Rows from block 8 of a small spectrogram enhancement model, named by matrix and row number. Rows with one number belong to one channel. Each number is 128 + 24 x the weight over its row's rms, rounded and kept within 0 to 255. All counts start at 0. Numbers have three digits each.
Before each channel's rows are labels from the 100 clips, of 14976, where the channel reaches its highest value: "responds to" is what is common among them. Only what is clearly more common there than usual is listed. The data: struck, bounced, scraped and rolled objects made by modal synthesis. In brackets: how many of the 100, against the usual share in percent.
# convs1: first pointwise conv (model.decb.0.0.convs.1.weight, 96x192x1x1), inputs 0-95
# convs3: second pointwise conv (model.decb.0.0.convs.3.weight, 96x96x1x1, transposed), outputs 0-95

responds to: bouncing (56 vs 20.2); rubber-like damping (39 vs 16.9); thin (high-pass) (32 vs 11.9)
convs1.13:135123138163135127110105092139100129091121118197139203129122161125088149118135122133113118119158113081128215092106094150149120135057123165151142098177143139123123133159064139130163104104145147149036073120157162132163099105126120146131093114162143130122144137122153109079165101151160116103
convs3.13:117143118156113122070097144145036133133127136124160110131152129133117145117127111109172118142127132141101108132146105119117143142125108136153152192113172126140122108109098087133138102145106099141140079133119147136117147145169125104067097134123142145096094130143099110099100138095112134123

responds to: clipping (81 vs 7.8); text has "clipped" (81 vs 7.8)
convs1.91:089116154140106146100108133138149127155076155094117116154125113113150145124187145136095095129162154160103089175107167119126116099177143139142107114117125114155127135123156134094101147153135142159145151123113108104139114143116124168142151112139127163155116124113156145124140162124120124116
convs3.91:102131127118078153134135125116194072144108082152126115101094093121149128166131088108089115113175118118131162070140139094115123115137123137147157122121108112111128123160144160139120118145128089124092159126144138130091115126101123158144123162154151149109131136123159093150102127132127116075

responds to: white noise (49 vs 8.8); thin (high-pass) (42 vs 11.9)
convs1.15:173129128110125141093157086140117129115141129151161181153125096118144122096139111126117156100096164083135111155151122127112093136096178102173155131099090129118119110122124174128106134146110118171144121112096145150129154137099158139128111106147136153089092139092124103123129158121122150117
convs3.15:136128167097134094126129122135145179149111135119188163123113147130094129133089121123142123110111119099168174141111114135092151137126124125125085126114117131126119149102161125111076148086084140122090146141120157109128142125160138124120099134192149123130138148176128137128085081138179135127

responds to: clipping (48 vs 7.8); text has "clipped" (48 vs 7.8); membrane (34 vs 12.6)
convs1.77:161183144135114134088135132162110176122117163129120153100141120134148132107122105122116141111116184111087110104103131137171126137138140125140107144081130145143148114146130169074127134150123129113140142132129145111161156158107127163164153115108123119111126158096133197114158151115170106141
convs3.77:137099168160173146132132148151118089143117110195082150148155131132158107118135080146110139135157139124160133093130112172178160138139124115145130082142148083105127164127109128116095093135156143166127138146178107138132136146119139139149165121140110119128154125128164124113145114093111157126

responds to: rubber-like damping (50 vs 16.9); one hit (44 vs 20.1)
convs1.41:098109167089134151113180099147120098131120128125138135144142117111116088065127098116155143114090139130136142096107134113107137128134148115146113143108105144124122103125098121183125121111146114141156116094117093154111121163130154126173174131099135127089131115121161178120124134165119156142
convs3.41:156092150119161115111117088093164137041084127062117124117117147148125133116122155166128121114140134142154124110165144125117131139146139131117137151141150106136140120126147130156085113140128092131122116122180125116063104118145116133124128175143103112118128137057147142128121117123134105151

responds to: one hit (43 vs 20.1); clipping (30 vs 7.8); text has "clipped" (30 vs 7.8)
convs1.24:140175127111110107150149139141113169143133103107109143142147119119103101121154112128123113101147141133157124143123147123117093149102163112112083146128137135113113137155109132174122131144158094131125143134120160137137109112130170132108115154127172119107136155135103149102104123112126106193
convs3.24:160118130103088120152119138132137124109062124100120149098118119128124111133178145119141152109102122092085112121145123103119122108120100128114133124135152121090121138138115110147143111115160092108134154137161146097172105111128136122085081106134148160131138091132155144110180158192079099151

responds to: rubber-like damping (51 vs 16.9); thin (high-pass) (33 vs 11.9)
convs1.19:119119140116133099136110111112123122122130133112120148114138073127140138126128134145124128131114157108107101134168108093107103067150119115188122143125130085099152131150127111145112124130144127103148105134188149116136117135119125110124107124114098131121105134079133141119117127115109122137
convs3.19:123123136102157132110119144166140127123123134163151113105138120148116135133109153094131154138167077147115135139128138143118147180185123098129119133122141138105082120123058110159102137095100159153137132127132097124123133109143127146158129110182143091097154157152092099174070135128139145128

responds to: rubber-like damping (42 vs 16.9)
convs1.21:140124104135154133130148138174136154154186131136112099146123112120117144132150126138166156136148146157106099142133098150135158139125145137088149103136132151149129119115166130118124165171147085157120154151101129124134109165111142179120177093109155144115150100128106134093081060131151156139
convs3.21:109107141090110168105150113133099143156080124114098136138168139121129122142117144141106113114088128151125127137130140145163141146134074099139098108085120170146113128137171073094127118125147191119144103118121101087150142168107136133115151109071102090159152140140103105119114130120129134110

responds to: rubber-like damping (37 vs 16.9)
convs1.42:106142147144102141156122117160110118137140144098124099127144138149106133086128129104100127163126148135122096141140123115117123147102157154109128150102176140136085103106172133112174131106148123124135131128126118185122162122123110146097173135154148117197148111086139126130130117106136124117
convs3.42:136104118109119160112140155131143138140140126144140086086125153105132129133110175139110113122142115145105111146093103123126089079112137119096104097097165146140133105132120118073155142129098134147176090117203109121186130144104165150118135171107165104133135125135136148128102168125128125133

responds to: bouncing (91 vs 20.2); rubber-like damping (46 vs 16.9); clipping (38 vs 7.8); text has "clipped" (38 vs 7.8)
convs1.57:152122116134114180078139100127134103128105092161132204111106136119079105088170117123084138153125137112117141154131122139090134083119112150137127127146113126139134111112128151109137149116114137156086099117144113131132131140179134112128108166146155114116098129125099104112123172151147138138
convs3.57:140123128120077103092125124125137099134123128171127151130138153088115100097122112130149199129096106104091100126159111131160111112104153146091138154128127161126135141149125074124116094112151157125172059104136064131130112131123123107107099079146138141104130122137138145122128109114109143133

responds to: white noise (45 vs 8.8); thin (high-pass) (30 vs 11.9); clipping (28 vs 7.8); text has "clipped" (28 vs 7.8)
convs1.95:126125175127148131123138125124130161127139126120116151133144149138152154074196117097190142154135161096114103131152141125123097115162226112113095161076092171170112130134110118126085139135111126152148135120101132141155132130129120167116107108106139130124126157123125162125158106153156116151
convs3.95:122144101117072108159129142120119130123117141178170162141098165137111186146155151120189114131141110155136129093128150134158151172130152105110133125138166081150136159126129112112116140128160137119117160150145128188176114110109142117142064139123124117142151134140107143137129110111153128128

responds to: rumble (42 vs 8.4); pink noise (40 vs 8.6)
convs1.50:133144158102085104125130116142138106134102103132100114134131134103135114116146120105135132111122126133147113150088153100161176113110102114115161096130100097135131135153148129155093112109145114114155127097116157094084107137117114106117142137146117155114141166144096118125117152166138146116
convs3.50:129130118178162113125117145120147159094117124105128126157151138123186130113136157078116139157165134120090109144167130141150118114112126086073122127103105117154148149162114083131090132144133156107179151134128176164153133110171112139110107095100132144121132158124134104133163133163140160134

responds to: one hit (52 vs 20.1); clipping (27 vs 7.8); text has "clipped" (27 vs 7.8)
convs1.45:129112137121096119143126139130123092156141130117090085099137135136138120125101151109111162139144125109152141121153170134095195108124128110123110093128134138153131103143103142146134113102165132114163146118097106110132105138104102176078131119143125130159115136135158133151090066127120106101
convs3.45:134155118115099144092108109170149107109127168142129133135116162102118123107116116173137135108107134130116166103090122112173167112120139141115164203160107111135162180113123132163143149153116090109137123096094123141122125155111117164152120126163157109129127139079115113117163156127118164110